config.toml
dataset = "drum patterns on synthesised drum kits"
train_examples = 26041
n_mels = 64
hop_length = 160
input = "log_mel"
spec_augment = false
norm = "batchnorm"
depths = [2, 3, 4, 2]
stem = "single"
loss = "cross_entropy"
optimizer = "adamw"
beta2 = 0.99
eps = 1e-08
steps = 15200
epochs = 149.4
Rows from block 2, named by matrix and row number. Rows with one number belong to one channel. Each number is 500 + 40 x the weight over its row's rms, rounded and kept within 0 to 999. All counts start at 0. Numbers have three digits each. After the name is the row's rms in percent of the matrix's.
# convs0: first width-11 conv, stride 2 (model.blocks.2.convs.0.weight, 112x96x11), inputs 60-71, a 11 kernel for each
# convs1: second width-11 conv (model.blocks.2.convs.1.weight, 112x112x11, transposed), outputs 65-77, a 11 kernel for each
convs0.32 098:547561548473467514517538563531475513493499503527520512497466442488552486423473429450528476443453522573587571560532472470503542548502476467522543546538546494473484511454539531515475438452422479535505499512551545538528472480497492513545572575529518503501579595566562446465467504518485482446426481486527560557528556524541532506506517480453498467509531488488496526496500514475482462407480470454499477
convs1.32 094:518533525513532498530469461451419429491458445489514530502509434515540537501544510485499504509489592488449558475445550511432472496462512502513474468503509536586531514426533538459395537552498506475538538524414510508476456520522491481501464482516497473486498526522501490440465492497502490525537526535478502519518466494513498520521513506464525482457445517494523469460507528495486513438538497385456501451441431409486501516527518495565
convs0.33 097:522483500528533533486466471521495475488502506450416443469473468466416525435506531497471442488506544457434442470531563585569522485510513508519537519425506508476496505460475512497555493512524529481456508495431402400461480477468461431492505477503486497480472491523507524498528518518479413482519493474406402419444516548593533481414529446429452498535469470471475489440525484499494511494498482484515511
convs1.33 097:539462461510501484447416407434472505501486471456503522516524463425493515534527531486472485502532526497517429522500429533508457491516548505447454510453515564471441404545466485487479477497512511527463479516451415515489471435475514507535503506475455487516513512515501456446451509472498516457547526517519495516511495472482478481502504515502432505482498493458402404477471543511472545492451495485420488486462410449520531523538477515454
convs0.34 099:536491410422490505533588570479451521489458480529532506470478483498506532453470498488525473546516499557548560540495488561565578570544518468495521491447453451453540534522505481499467410399484495474453492479467460469466436433445461451469438435458482518547559527523549525489478502531512488492496442457539533547536494448544549512523570528521456526535478488509524418452455462441456466461445429444483488
convs1.34 098:519542478494448484519478396415457462489486456480487481459489444504518516501491506482477478464477501454444506483495501510422498503486531491533506488467505474481473453474479529508454491470537542550502507514479525470480469480479490528532485491487494489449485523510531433424452497460494518543554530528511479490480502475478445455470454529526524510482511482478453441404474516439513501443446468446445478421426466450492513516532542564538
convs0.35 101:487484505484414454532516521543581569565523497480490495490522526518453446424542485464495559534512504452430403380390433425437474499497558516496501473442416447535513480461435499532477495557526452477521505459425401408496525515526544537496502495435457501521479511543536422485522495500516512522511525526448451429399408464470445457479454489448515528448518521498523512514437409394348460507506515531498487
convs1.35 090:462463470504524475475479479585567516515540432508480509475486453469558469494494455464432481471487478520530511465443436473544436410395474484495452536495493463475508496453496502467479433537523528508385460489440489516485565463520542506436511508526528449465517531491483495514481540494497511466486428504476479480514557509535507517479531457504444461516478436483494436471569438555477425522464463439407454555567552507509495527500490485495
convs0.36 101:409478581538476534556524481481489503465471525530494479496510489489470451537562546517478504534484509479518485499542515520523519505521470453453465488506425485499508502504501537495440525542522493456491494507508493488495493486502513502385449440422513603619531509566577502518544545462472503523507492489462435409434453482487536510515487499475527533472444488498521494462520479506485523472463542564506505
convs1.36 103:535505563448508467562507395418433537492469483486512555434421480449510515551525534522464509460469437496469428566519519462479484505476517504494482543504526526471506495538471423533528470481425488494511475503455449519503517479507475465481506454473506500504510488473469471468467523498486509541521542535530518491485526527523498507485512529518528517504483501440410440446537427528462483509465440493460492467462479447442470550551546562556
convs0.37 104:510489533520495470457515511489490447443461428460493487524528512528586508483481532501462463415467503491506538538509452439451457494517458502478423437493514474479491501534462461481481489440510505474463423453485486459468492524529504471445502508520502473489528521477449532507482497519468417469498553560501522526499492457473489492503428517433464491538519383377399425484487499483462484504546557462473496
convs1.37 103:462524488421472527538442551507471410513526480503429441438518470489546530493486494474518478503491490474475526527466445442558541509423498542540475416483470442484523515448464501500507516463511441441506541519463463491533509504471518501507457517570556484477509497509508556531561479492504490473483483514507505490469506512527474494473486491482475501496525533498463503529444503542510446502529521436492499470517531498492454457513560550532
convs0.38 101:414470554519468520560506439489511503479501544522470447477494472485450487554538545496462500538492516492519500504548538555545525495498476495514519514507452505503512505496517510466437500546513474451483501505499492497505500495507485488401441422419530618604514517566569505524542541448470502496489476501518488439438458485492555558558501466499541509493479488483524514470500469506501523451454530518511508
convs1.38 106:558497568446522445561508408434437530476461480479513540451426487432486519563535532526482497465485448494448419571532514463479468501492538522495498533512516520440483487550471429550534453491430517497519472515483453517503511452507469492502522477469494497476503497492511474456451522491483517550525565547540544496495520524521494494467493538527524495499499503436432443452538437539451484512483417489460470468451456438436470534552565565557
convs0.39 102:547526482508507554533517524457410563544535540526496459481497515525534516513457472485530471423446451536531504479463429491525519503488476485537495513511516489490509523502480444478514484454496520517467570546541524505509504517521509491561558547551570547542519468459504506500462501541502448403431441495467477484499501456527549558510451466502515499537552547482497495476468495455490465420491491484452441
convs1.39 102:458541533518481488495536433481535477509461454479552548516493447483464473477532506504545540547507532423467450473475462539440504526528487437489474501519540542526559513456442525453431442520534518508551574433408472506494421436525552530508458472450485433505513539525494438464506508499461458518542540504483462489499498469487509492542543442452476485454478498498481531483401488485543512470556510483447486445455476494470512485491493497509
convs0.40 101:477480447474549529440475558543487503505538482466530577524465478515438537552510510549559507493517556518532508519512505526508507499512482506495533556511502510411460475508495473467493491427446506518480514515512517516520515512499483505435417400448469410452578633525504535529527534538560489437499516507491507487449445495516465465517504507540467494551518504524500510528492484490466496502530465451515531
convs1.40 107:485559465522456551493443414438488472490444525503535442467488444508555587534535519473470455462403499461422597530486463484480504486437499475498549521527516490491504528454443527522453473442513487505508523441461508509511501516464497502482470486510498486503495469481452488491537502520512549493551526462563507476498530549508514504485468511536502489480511443438433462505457553443498501467448497443475510420467433450496533554547556542493
convs0.41 108:498519502475487505502479479494530428459505526550553531520477465459516450493468438442456449427469469524542534536516491465436409374369432376418490525484530495534494481482521499474435478503499500498498475528548550564553513491465444444510535508499533515506494479479475535518493471476461470488521547585555545528499506502478483444435451484434467417435457472476482536536571531543575541480439417454439446
convs1.41 102:503499473468441429497506527544545457460426479519537466479451513534513501465473464484472460507519564509437418457491495452415494552498492511530551511525560569565568470421414401482584591516426357457473505531458405404509573564510362362455465451468543537522523485505513498484467472482515487438472503545462528514493501526511533535539552513452455421468484510493478426467498471476468503488477505512512469478450473520512494462425453501502
convs0.42 102:484468506533564552575589600612601484499499493475449426409407417390451500469512509542542575553545578488476459469490504498486493494490531495511515500515514517443486446418395384388413426445434469456481497506498482448400408387386407438470474479526493489487513525521510466471513499472498494507527546541485465470462465488479492504531497474473418433450473484518479522497538537542491487512500492472502486
convs1.42 106:494559530526511508496477489515520471452390413482562538559494481500537579570522508474453443425426403523529510487501477504490494477525487484461486494484487433462470483553495489455440437534587572527487507526542539509474474528599586529547553519466472493535539510481462555572563527509517515501473438394520489484508503475461454410434432506515506526510478489517524567603554625549518539499456487466474495523506451446480522545538523506464
convs0.43 101:461426475489490544594568555557576551539493468477459424418410414393455481415530488528533562561547515455441437423428456472490518501510537505515472476502471489476501474434433454457452443485492486464481547531517506487471460434413402423505499508500474542548544541534537441472499497489468493488484541558453440447452423409461493492496453475481445446411441484498476508513547559543505510502518484451500476
convs1.43 102:537526541542542528470476467499496486478398435514517533507462464499515589555519504452476460431445414508491545513441493505489486481473527475412470472506499438442449478463508492441450441552589554511481472496476543506451438551594558505537539470432430470559562510470477560561567519518536514490466467452502505498529529482419442450475477485498505528498467445488496560593533628549543527503455471487514488525475445418481539541513475446415
convs0.44 101:520486484530554540524484501539558480496522540514485499481459456472472491476477388447524501492542552482453428443450460447416413409469548526535520528492498525470435451514464446479464447425409430461484483501491493505500468462472494484487469452477489444441463510525541505426444498509535532527542481480448444438471485465399384388422450526545444473470510501514466528490531523529546511506497527538504516
convs1.44 102:470482486525487416449522497525617435475470550546555513510496507503558545516464452490466478528470466538573515517486500481473432487531444453492536553509426397421468495514507481481498485525499508515439483515549516498496543519485506487520520519501533552523456501502517552555524524524500487484495460482523502522496489501501520493463441525502489481465458481540544576542547535476486521513451544546518493545508459500502515502492488524509
convs0.45 095:511527518459470467468509495489457596577571563559546548519494488489519560485494469442498405465449477501508502481460463469470461485491537534546549582544548515488427450490469492474499502512501530558543521531513495480487505498493494513542550537530475463437458447393420435453521478487462467483465476503527522520519501527521434446451477512549560588553549508502536493483526525490451478488436436455489487
convs1.45 102:477459477503517528488482490530554501501474483481530576538508443474445421444440498525533547543525517431514469490477543532488423450498442452454465485509450500512545547474496426441515563557507494434487424454463414403449452468453440429451433433432430503509509511485479479419414416450510464491475499486465501505516504537514493482458479481492513547484458502504508505527469479512519528504499477508533512456446447465498496500418451433476
convs0.46 092:465417453519563551452415464516541474520571537523521491532548499538556484478505423470509503436472525528533523511498520516518516520522514579561552498480539495522528502491487421429470485505523499544560504528608623541511540611655607595528472504540548509444446483488483480458447491535481458401496573517519535508478477487544544498463461530490477480553565482489455521566483608649509444401512589479456399
convs1.46 094:463542488508467520481468555443487407565448492474478516459517408436430437434485484499528478540531500450448461448483465507489504474495494535460489489476533526541581553538492498450530495457509437505465560541493457487471497469542504428420418489506507588550554494461452458471519501546531498483505506503399430475456478516562584620630639553559482503420482474502466467527385507458502460489571460458545478455499473496503520501453497485473
convs0.47 100:508553524524529505457439448505534517527513503490472490503516503498464538540471516516484494495476491472427500560649626588554530513488473480501486447466481521527494515464460465477515517474482460502503511500475501522512508508497511492500461461494515508525540539547548558528518502444497521449450502502450408531588585531488488487472436481521545460474410495509473539540519486510513490490472534531492468
convs1.47 104:494501461474495512466493421438363486485475509473494469507515514477520482496493510488479504550544562454480450494521471447536515415488561535490444514537541545526468490505479468534573466477413481533531523459479385461536546467330393471482530526511482484475474478513524440463423435495520480462494599588505522494518507519502510508500513513494466483509494485479435403398458447464493489510466458528474452450458476475469487476507529505569
convs0.48 102:548513524520508447482469476508540564557518512547523512502513534507469551418455468444526558540565549497502508481444459442479518499529489498541532540543526483445446415518499521541546490480461467465478500502503494496488501503474499481532494520514460433466462509562592503475503512540561539535555489461534483488515521516476451490473467542539505538457476504508513535511509499518511504491475480528461498
convs1.48 098:517457483507535437399457491447551413422488498521476509451448492572580550540505512489499441505507472462591523478516470468474434458462465454533518560521488488448475492510511481493516477533493499477496421442518505513501504473467487443479473505500505490496470473450539523541500529503533512570512525563538540518550523524526527494461482506477451485475476438466477467421512445465498523468456505540500460470448443496528526486488521517528
convs0.49 096:408428491512556541449474505490489490536582572517500511543570562616542507489489484485496481506501504489474463473481499507506486499530467464515480487469502459464513529454462440432476511482527480446471548607691616550540569622630577563481490491505515493484509534506526465466477523563495462462492531501478493469466429458497480451452476495455469474557566493503516511520582617611516425445548534462467445
convs1.49 100:444585446479477511466460553461518439549506463535505524483560531519453447459429444426504484487544489450478523453482472512471504519538466479464484497469521552561604608502499536470493521480505458503515547489493497507497501506540534470377401465474494575581572542561548476498506472539515482508505500485391442433445452525544590667678675514556488536469496478453449455524422460514464448480549479459556485496516460503527516515483514496476
convs0.50 094:544572529492461443401491509511537485430419431440454470483484482494497474521476472502481441501517541426490538564548523524551576605617526514563440485504494497528486506516492495488515513491540535458427484491486493530533507522551579573541541474451466461463468492531562543517434487528481491546536541498485536627587536504519542527473501533528559461498514507492502521551464538520525485507492563562516527
convs1.50 100:546504473520501522489493464369420480511445506486520479494493519494479439450454483522517526575577592483510461420473454403441512455502522527547520527543545532531528429521525527459516489485523500539506527489537479484495493484444414473507492528516504455465508524502523419426396416469501537529498538600444431468483508521525531522537552562530515493446509457485452447395431461450499444479524415533511464423416467494480509508522507516493
convs0.51 096:519530517514487495490529524491513395416429408343392482529569585557491456458508562479466449505454469483488490496482507526541531546536470495460523496473457468504518560465506515489523525527535478469486436414388393433518618643608604600544537506486494503516521529527527460511556498490471465514474455432428440458443451507521514499490501448382454534535487464429499462519483486498449517638620578547565550
convs1.51 097:454491468509512459491449524492517436491563449503479481544535460386437441432487466473519537548595565447452494456454461500550458449478506501495502579582609555465470448477505556534439457402495479499526483455404470536559511366366476478474508547573584550479429420463467496477525516502511461472541510567490485481490531536586618611577517436507477480470450461466482438393519454488457481476515560475461450464539542536488435487467469488530
convs0.52 099:478450450461486482494541574565538524526516484480509512523507517488420463443476523561517549468551515510488445437414445425408414427417511558555497480501502443455493470473462462411431446429465438426403490473454435426460503510494484483458447432433423435485519499463439428487503503501493509508549561520520470431429475439441444492512480475470503510518551526569533526500458449457449485497537506515533479
convs1.52 102:525526489499479529487457496538494501433461424456523524560526519511516556507499506447491465448401424464488523497516443548552472436447528510459489478501466456527555591492467524479384444534543488464418521481496517531517460520556497476483490521572553464498492476468467559582578502504503495483453451391506472494514531526529502474503488527525488478450416450484498538552515567464453437518505493449413539508522498480437523518541536527509
convs0.53 101:452457500498528557545490513550560505535531523513485471495468458460384464481496448499550506506494497540524484484500512488481492476470540529498518536531506493473463498460500506459457481482459465541511494527531495470461420456484467456446490477425420431418471555566546391402509548530490483500501527511566564537469499476471438408428485463477426478509540506460477562528529497471497453398483515514429426
convs1.53 100:552491488481556504486430481468444493461459525507471466512474504574580564538550484480462481432431456417517538520396481515453482442452508490506491524533410506500488497408519523442484491517500513478508497455496506505461506534476461455464499497529471523484497492494479482537504473526547514518527480503521472511509493504509506482467424536481476457464370523438446492515559505417515549445517512462507472477447430428548555544550510533496
convs0.54 101:533492471483515565561511495570585467487508538535499498483485520507448448506501436460480519485511531585560517499479480478433411413440476514508501513506474479492509479511481427422413456470419406459456506526520519520525497458477513525524524525532544528504480485527540464460468481484516531512529515496569545529493464466502499456451497475483463461432469512527503559518559498512536548507468507561558509
convs1.54 098:542486511481496462495527513548570492448447473508534484507478530495519550509476478478467474454431461560550476494491520494466470564527419458524520493413457515504554580526483424484496544525476503486474479523557496436496527564520484480500542509505496546486476488478485590584554523472475476458450396430524509495504501520500487484491494570523489464505511548518532541558630554449482547508494514462479475511487456483486487497479501504483
convs0.55 105:549490497510515552562590567515506511498471461472511478460473466464502406504537476541422477488530504494506515463413385376400421479482515509526512477484476480492497456447425399422363417433465471435455545521534542505499500478446451480509444453432473535552534497462499482510522465520497518569554546537519500516489471470443442449498487533499543523430435460509512495506483535551514549543523477483539520
convs1.55 100:478525561506482500500478493572517539471485466577500570514538515504519569552493493480494549506466446562553489521489430537530520536502465529521526520470479435494532548538450512492454438549529481476510493602544487496517515505596530474552520502507531506482557543508535540531517536510516489480430426425502480499482505492517482456504491552570502540505480465501526567563559528555496514474508465481444490549487485497499518487502520473412
convs0.56 102:494460465460489502529463446538566517523536579532483458465499515499413433453510501436472528503469519508499481461473474477470474477494526487463474531517506533574557522448472508494511535596523490530516528531508484428431430424470508528499492493489527594525449471521520409420500505472490483476474496496528528508449424449484542559496492496448446479492525509490545593507548526512501486464462471516505512
convs1.56 099:522480505481499451498473475537490568464487475519529506465442458503489535538510456500435537493499498528555495466455502451447448524501440455446487550505494536492493482486453444525458539542493454467499377465515513494426425546546506430452536462451380424462536502460465536556545526458448495489518442484512509479509522496487457496511484458456447434557525582468434451468566468518477483514462459473528471537496443420480495468469526482534
convs0.57 102:587530462535572515464582578503469490501491463452497538507438455477504489474420520491506456479462479504505522531529511491487511518488513477549515477519557509450512502541506474550572472413546575504447570519505528508491470472479465466475455465502481426485529505440441549531479480532510440493466456467510527573555526579590506496536555510491461517498483490517504498504457503540474471505510446434473496
convs1.57 105:462533454520369554459523447481512470515468516489540511457517455513592522517510516469478432467424468478482533535518462515431589482509562469544470484471485463463472461464423535470564456508509522538515577473517485537479573506533527554522469482433492438535493528495476504526536527526505514472532471449561468512513529500469474472500474502515473534475601456524484547529466589435560513519459487501466534499523495497479511515541506480454
convs0.58 094:548499481491525532492507510419409498464480537556520493494533538553570559457476527517516459441500485541526519492475483553573546516489523492488538536490498506493572625499446463538508449473517542509432511502525510486460456487482452416505504513550558533541541512484490532397460523530515407506487488509480493515482461450505530514487477548497425509555541495437481478517533497483443452495485488464435488
convs1.58 087:484542541522510431564513383458464481531559464500489500508548522450435437450486459489456525503480482535518537494510562513485466461445498499505436430460472482570526486518493516552474479472505486522460517538479525464513492499499459540550534500455507480457474531564537464399433497486498472510547505505430475521493541456467452473497462486503453524480509509491449484378438449507508502483474512505442486475476493437466449497550519566550
convs0.59 092:497496477515493527512541542510482458456481470481486455476487499506557517532508487497508505530482521498491495495486487551604646651646516442531514527549585524531493501476486448462469480494486483507494532524542525512511521539540530515503478507513501498471463456472461499537522503536510521527485496486460479425447400441520545570528536501450516461471497519472542484525514581484536544537530521507494496
convs1.59 099:485517512473499473495415451447457489496508505520544564539499483469480474476482461503526540564571600453451492450451524474439510549558480432491515545570586533442406396488508518503494486498514525503534493389448492504490446457483507533501492461466486526517522528524509376450484492478456484544545534522495501484488482492506536569559556468457507496502559527439432423417485475488514424477516498448526516439440463486499511485458489508559
convs0.60 101:501459433484517522529488436502517358378514550561541535536517526535549485511531453429492499460480476532523516507495506501471470481456420400453426459487527492532506495527515412429426397451493486494519424487572646622566549570548527508509483482495541540508488494547536547522452485527503469420473493495502543535489469502502482472467454555510444459498516505484467521544459543640572487470445432439440409
convs1.60 099:529499479515469513489515537432550484536435535535489505470485492550457477430446412465469436521512518486460402431524481486432522529470494496502496483479534525551540488509469504437590523435435390515508500531500408435459573561475405407450442475481568607616552524487500493457470488530518497485484474557465479477465492475527561624597640544502490519454529475437457485479393527464452480494518419534526444470465462542509526517496508481492
convs0.61 108:532532503533550527481475504475479515499536530517521534513477500545496472457493442427458418479512486479489494494514517489444398433468466415431461473495528536535512500518532516523545534506533531480480487510533526515493489492468484491515498498509529464455489468462495525498447475477477488519522487515518530524498480520514470445486539544520453404440447476497474480499490534542490421493459437472514517
convs1.61 102:451530487511433466459507539543533419444453502508534515504462509474558512522488479480495492513519482498495440469535483445438457512523454457520536529476491524483506491543479393431571556429462449491535500508528536492512543518451418500465499497448503501496442461548549564532509490524486510468472480496521522536464482505494553500487476473491453450435534527505483451480459483467511522491457561518508476487529487525500499466491478565539
convs0.62 099:505484501538527562511486418443461487500524537513479471498487484500515508472504531477534517522469521482489463444544596638617542474430468493544531542485450518502514521487490458449512534542540511502459542536518485473477479474476466456500510521500523521489483482513545531537539537506503466500512480448499479407391533564579563543485469456473488497544498496463518534476527527497504485477471481471532518
convs1.62 102:522457507507503459482467404377458486486500486508484513523511476440498498507492520476485500520524505474493458522499443511510435505535554494424461495508519531492461411518470496541498474469466521544484464496437470515509469375397469510541531503446460479496507521532521452436406496505465450478570590540519527509511500471483476488513510551483459516498488488453395434456436470498481524462462476492440481471455442476487476507503492526515
convs0.63 099:480539558521447465524537572539447458460413338371487503496491483474473427479529544495406456497489520460510522500458467475483489512516510532459444444424444469464469522455476530494482505488483489526552401400405378459530603585541546565482514499463470496530534543493485481521521488453445489529536501455373456499499550525480489439421493489481533509491451356474552498488468458398406540587577518423477547
convs1.63 096:438451477501479434530434454523553503467582495473500459470555509463491468427485526537505544501553505507459475481521473441547519431462457558540474539484531495502495543539472511526458425467498538466521509536449430497521537429490524525487519518639598521488487507492477538448545533466505521481479489523493473459515542530592583537553513439506448478498446442497491453460464549503485551472467585471395433446495575534541469513514510522464
convs0.64 102:493481507537546556552534522567575496511497483450414385389411441420476512502515532488469519532497540490476476460454467471492486524549535520521508466456475495477497478397414402421457477488484494466475491486485475455423436418406467501490493519526539563550530497522539452462502519475476471470515519484502501532507423440475526563549547485482435468448433454492478489473529526543525510510474503519543518
convs1.64 098:512491532490502513494474483514537516477423384498517527495502440422468567585544525505480504462494452541544482528509516464490493544499471500504526564520488459441435482567514483477433480520560516548488381517516527506414391481562551509553548539522485467509541510450450554543545527489476526506510456434558528495472522501493474479446432481493493513544487453491482484530530572576517528553476407488484468534488457429479483491488480529462
convs0.65 094:513537504520516507486486499551550472456443438458480487489484481478493497525508499493545470521527505464495561596650659641638653613567524510527432469491506487529506491465444466466499486428439408475453499486486489517522515523546569548478472473498507495491516546545553553555527513523505485473477523556427458546585587545570539525501450479477527484499481545489473518535501537515506510517512539549511469
convs1.65 099:532517503507493492489492447372392470504487505483485460502497491465467445443491477480491517555547578452484495482519448431456473420476526507494495540550577562567502407511507518493521476494472500507527501476494455467505502471412450454513531537485481469488515515505512368397385419479502487515511573574475471493504504520507510530542548563541504498487506501526481411395469487479510454461488416503482494439435459464470487509520518494507
convs0.66 100:506524476481485475448479529535532521532518473395398502540565549545527522464483522483510512463445481521510501515472497483502512523501500537535551497421464422458482514464437458478526496430475480464467558510468465460502608670651593572554520497506502469480490528522497521531519479536518441482526539542446464458454459503520505471478474482505513521544526483434472497540474449495447434571637602499482467
convs1.66 098:478503510469485502510399535514537442534539449455507485566541522444431408413470495446539500521573524419445487487449398533542459440475513546447479503506528511510586547466447562499415432464544494484496543471423480529545485439495537498408421555598584507513534507491454450491544514523493471467513487505440431486487512562594579583597609521512484496451437457503485449455472487442491477437566524406435520469571538549506517523492489515480
convs0.67 101:473519561512471500517520497519523519501488487534553512505533512477473439460478502459400426495478475560550532506484469480500483449447536557538475499494469506488517481424456511472445493486445447518538523521503503516525532514487451457497546555510488488500496528516531458480518506438428468487486481499549494457559613574504502517485515439517570539503447415461511508462514513496508532507485499438468487
convs1.67 099:476468530495567433542493499502469459360564475504473479522499538497529543509510518501466463456459467488486482464499522464567506552471483539482509442477502528549542557540451407549462525444507526510520510552488431440558513510473537536493501476494480527448503514537521566513513543516542474422474542488530520475520469459477489460501535506497498461551460524530542519556555431513507549521477526484412432444430507478500507506519502485488
convs0.68 108:546461421507558528514541503479462470453464481525520458437474507532542538497490577518502499489492538479491503516488502567570546534514492482482517550522463437458508522504478456483493421456542516445402519504504497498499489480482488486473476491504476504564575552548583530492488534554527484509522481460509488479492471510517504492516512476448479533525506482508455461465474495464489532466470451460542487
convs1.68 108:512538430520503524525389430426470509487488458516500508481508455491500526539525540500491481491478486452461520551533421524458477500477553496481475502513518489467497461533409543538506446441506529547494503510452497525519400426483499532546500473464473499489506508508535468459493503468512505512583545513540515518509525497490484479512481500513461521499507437406416427440476502500499544450449492428439506468448445435452495524555538580500
convs0.69 096:557595560518493435429473499502533483502501506490481492494507486487496474539477484464437484439492495493521544540516489455444428436428471479510534515511479504485469478496493473499490513467501481448452528520497479471463437420440470504528534476467472459493474468483511539537461504478501541513522495526520580618567549497494457467485493519478515466500498509572519565520521502468468446442466507490541534
convs1.69 100:541510485485519528488492492454428497497443499477519503537542528532528508510506492480487454480484521499504500468483541538505531506497537558542476447456505540580573532475519484411494531510459486499560545523494482455462500524490428475514546576514452455465495523503520518500491471483517502463451505562484505526523520521498467489506498553505500459475512506510536506503544452424498507525512422477491445474500464434466499503519509498484
convs0.70 098:469456486492522526521587611567508467474474483503548543504492452434467452482538537550503483476497473495503486462475451442449473482488493497483471466493510561530510473478478495485470511459443494503492468473509533529514514510482446452436450464490514523530535521491464531509520500532519496554546525494488469465431452471480490480502494492471476487484478429483557532504486520564527504524529548486520559
convs1.70 098:436535483459447496532497512539563495457450480530544508526521477518519535528498487491473464466441436524535496553547469438499544514549457461469478482458454420432482554531443494513513485499504519468478490496520500509534533525539511535538510493507549533527480503496513582575576527505460492461442428410539500472476476473511501484471472477522488533505510493534528520526566585529514534491535508536461496547521511529474489479513523556515
convs0.71 101:501484489455488462432519526496458531522492476513501464443439449455541477452433541534548514456520547551559531509470480517510524529527519529529545559563481432364482516440504548501476437434517524500496502476478451458499490473479486495531551528483433405506579565533517479467471499517510472498511511493507551550513494452455461475468502447493522536537534495484488523541489483452476518515485470483533483
convs1.71 100:494525492495513546497439445450496460402470455486535440453488414462509524508515507497484496449441477413416562488478528511474463417440517474468518497524502453489502513453528547494457519499498465484463519462405491482507481489473480465497452448503480480493516497495468486449499470499511510479543543491524517507513516514485502480489450471464481474474504441487482462468463518476466514489471493465460522358418419417456510516546537536521
convs0.72 107:440495550523477539581567565509462515452445479480499495470464524526471464484449491538552505470467452492496508504502485472479482459461583532498474508535492468410462490419462515522461456494466421484460474462444451480510495524523501507475514492492494487498519511441442417445477499476486495496461484500487486500505505527462525601591549522517452483504531602534522511444466443459494512547534514523502530
convs1.72 105:490520523515534504429519459481537551507443468387551530584517508487499527514585519502485456481430494455449523513427540544473477486551517472436454464514511498502495506424523500491393414520545496516567528433441546518446394510503556505509501515546490476489491467510480549543546542532475486525486470420509522503498480518481533483480518473498572483488440464465495553588465580536575471518517463432460485515519521505457503531492514472522
convs0.73 093:449472446471470459437500525537487557579535539519520515506467476467519522549507518532515478497496510521505534543542527493473477530527510529560556595566568568556525462513520556538554558536525549548586526521533525520506506498500500521515502476513490431441487468485428453432493486480453444493497490441505515505523557597585558550498514516454535531538524506458499483503549547538567519542536560486524540
convs1.73 102:469500482493517450475431485515515411493446497538549568517468472488464482442477517538537566544523541419473472491515495504442477490519497486477463476544517512541512513510471472501533554522513474470444471484468451459450470469446451430467450471490484513527525476441421437437434466522501462479472487545455471480480477484507505490475495517536525507513476534550535516512451500507496503489492524521544560424405434463469509469437436493512
convs0.74 098:561543467433479538548564563539503474430418462503510471457471477514552534496501454496538508482417516579579602575531488525569613602560494476521521505472488478486496524524518485511492435456468535539491473477491497486468445455488491479527495487512506518509542539533505498440458473541519501451484523520512541582585553482510555549530526538511511441474492481484467466490498502494499497477511498504524516
convs1.74 098:522566530521480466540472408467393424517510488504511511510501460490459461434492508502525523535505555463471497435482508483411453497490526491521513500487509492495497480522504549514460496503506535525505541506500529495501460492480481524574519521503515495443498528515507406414448504471479479539557523560489486503482500480494473481475479525549542520479500521492467513428500496493508495441516484454441519451437467412487466497522547548567
convs0.75 102:519550601568507531567544491477526531493478451490543484486488466442534460494508526486398430495487496472489510467454447470494488496480537539514493501508460502491469440436463545500416447454477457471523500484484473476502518500490460474525563550495485502491438443467463497503511494445440476521526542528454467514568590530517529476435492471516556531555495393469525512486512463468471525504481462407489532
convs1.75 100:485435506497512459530458499525492471444563438474408531548560462462500538488501566529520511454461431500479471521511505457533496475490483508498487466447501481488517524540475491536448452456524554519514531603450475512534510497509551583559530487503517486423527518535532603523551557500537487472471471462521518458497510480539457471478501485447508510506453524518510503552497496537488572464494521470417432497469522484500462507499548531482
convs0.76 104:501433482520512497511552514494502494487483494515516483456503510503506494488545565543499502514478529490496501517503503526531525513504498495508510506512410441466498482527466454454475480468535513453429493483502501462489496504520534528449445445432443496600590529507527521544529523547529456515500489495537470443448474481428498525558524451417511544521550484484526504495482499480431484481478509483513496
convs1.76 104:525539477493474551527411455447442506439482454540481484449486457519486511546530534474471469454469411457473519573552411483476482493453521496448484484525531462495508505518395559543496449405457504496496494505453491524528475466490480507523485482519519518496479495475512518480527516475530527536502540523532521493496520508520504498525486483502479524495503463423426434462496480527475521527457486445459461497462490438431513535550570600562
convs0.77 100:456527569568467426478531544534517507518520467457534542487524512496498488483509549487437480517428448521538537493475471457482501521542526579527467496478475511479472493438419476485456538517521550564590524549551503473531581544530541556507522541502484478501502496488487475529556521467422485555487464428440466512472537521474470409438515499468540520492481435484553480448547546431364507580511516399474524
convs1.77 099:419467522492495409496388466553523508450584415559484552532513466419514477490525532534526554482526498439444475462506477468578450465483536519510443505485529528522531580520488504515435476498479538498559486553488466485509516463462530543426482456531522509528539545490483516452515555497538515433503488496482497514541510506558582573591564475557500485498389437452539521447509451528461495477477571490459455441464565512508464514484457436478
convs0.78 100:530529525528533487479546525497508510509514471486502511507502477484544482449458533500473506426432442482483516539531505462454461490501505502503465412497529498505548519488425449492557497437536566515497526483479493478473478509527512497503524519535500497543556531481463537545474472515497464485468500522510512524539523522485504533537477528495480512516503434487456489534508502505467469516526532476508547
convs1.78 103:475542493471417536504498525474483489520507494505483483425530470521547493490499543485538473494475471457501535537477447472503554501465536527550482433468462455502534559462471526478511472464472485490514565507486483505506538501500506536548480559515511448496515501484486553538541493498533490495473459489516475491483527512503450483483472522509486521521591472491452511541439514481508496525522477471479507506535509481452458473556547516506
convs0.79 108:553494419488567520469534540497456492460452467490536494439458481481496514444476525516534479466483506485513521531491472517518519524518519508483478503516483447433486486489477465486512459406500523479410516503489495471468468466461453477445442445494474468552599572542575525508478490553532425476504495502500497493479480488468507507520511485466446513529518462457483483501449483469441523477489452431521478
convs1.79 104:502570429528454560523405437445502537478462453500518463463523477491509533537525548477499447464437470474445543538531449513445518490459551521515506481498498461480480483514417551543459470442516520540499523511478510537528432479486485508523477482491500480495503486481503482483534505494503529514578542466545512509532529522491469449491441530549506528504507428411459454482459539470497519485451473444456510476478486464454529539572541554486
convs0.80 108:597515422534578526507533483457476473485500517506459449486489505513510509475487545493478454468485470523500492494473481503510512518501505465499527526484469449468516515475480437479522454477535519450439542531531534516485500494496496509475481487516509526543514495526540516437454496516478386475531464460566526506478414505548525486520538496464462520572503487469461490475458502495506475485513469506516474
convs1.80 101:513548417531492546524438482434456512532503489519464549486551506492460492504532550503514496476506463442464472515504466565491479490483596481482478476491475485491521473526468578518480445483551512516491533485457432524541405440534521574537477495484524475497498496492549500474520511495493473488545479501498509494468520487494471501486479459499467579490488457474476472465453477514521556471481489429391462457494490484486472472533528556487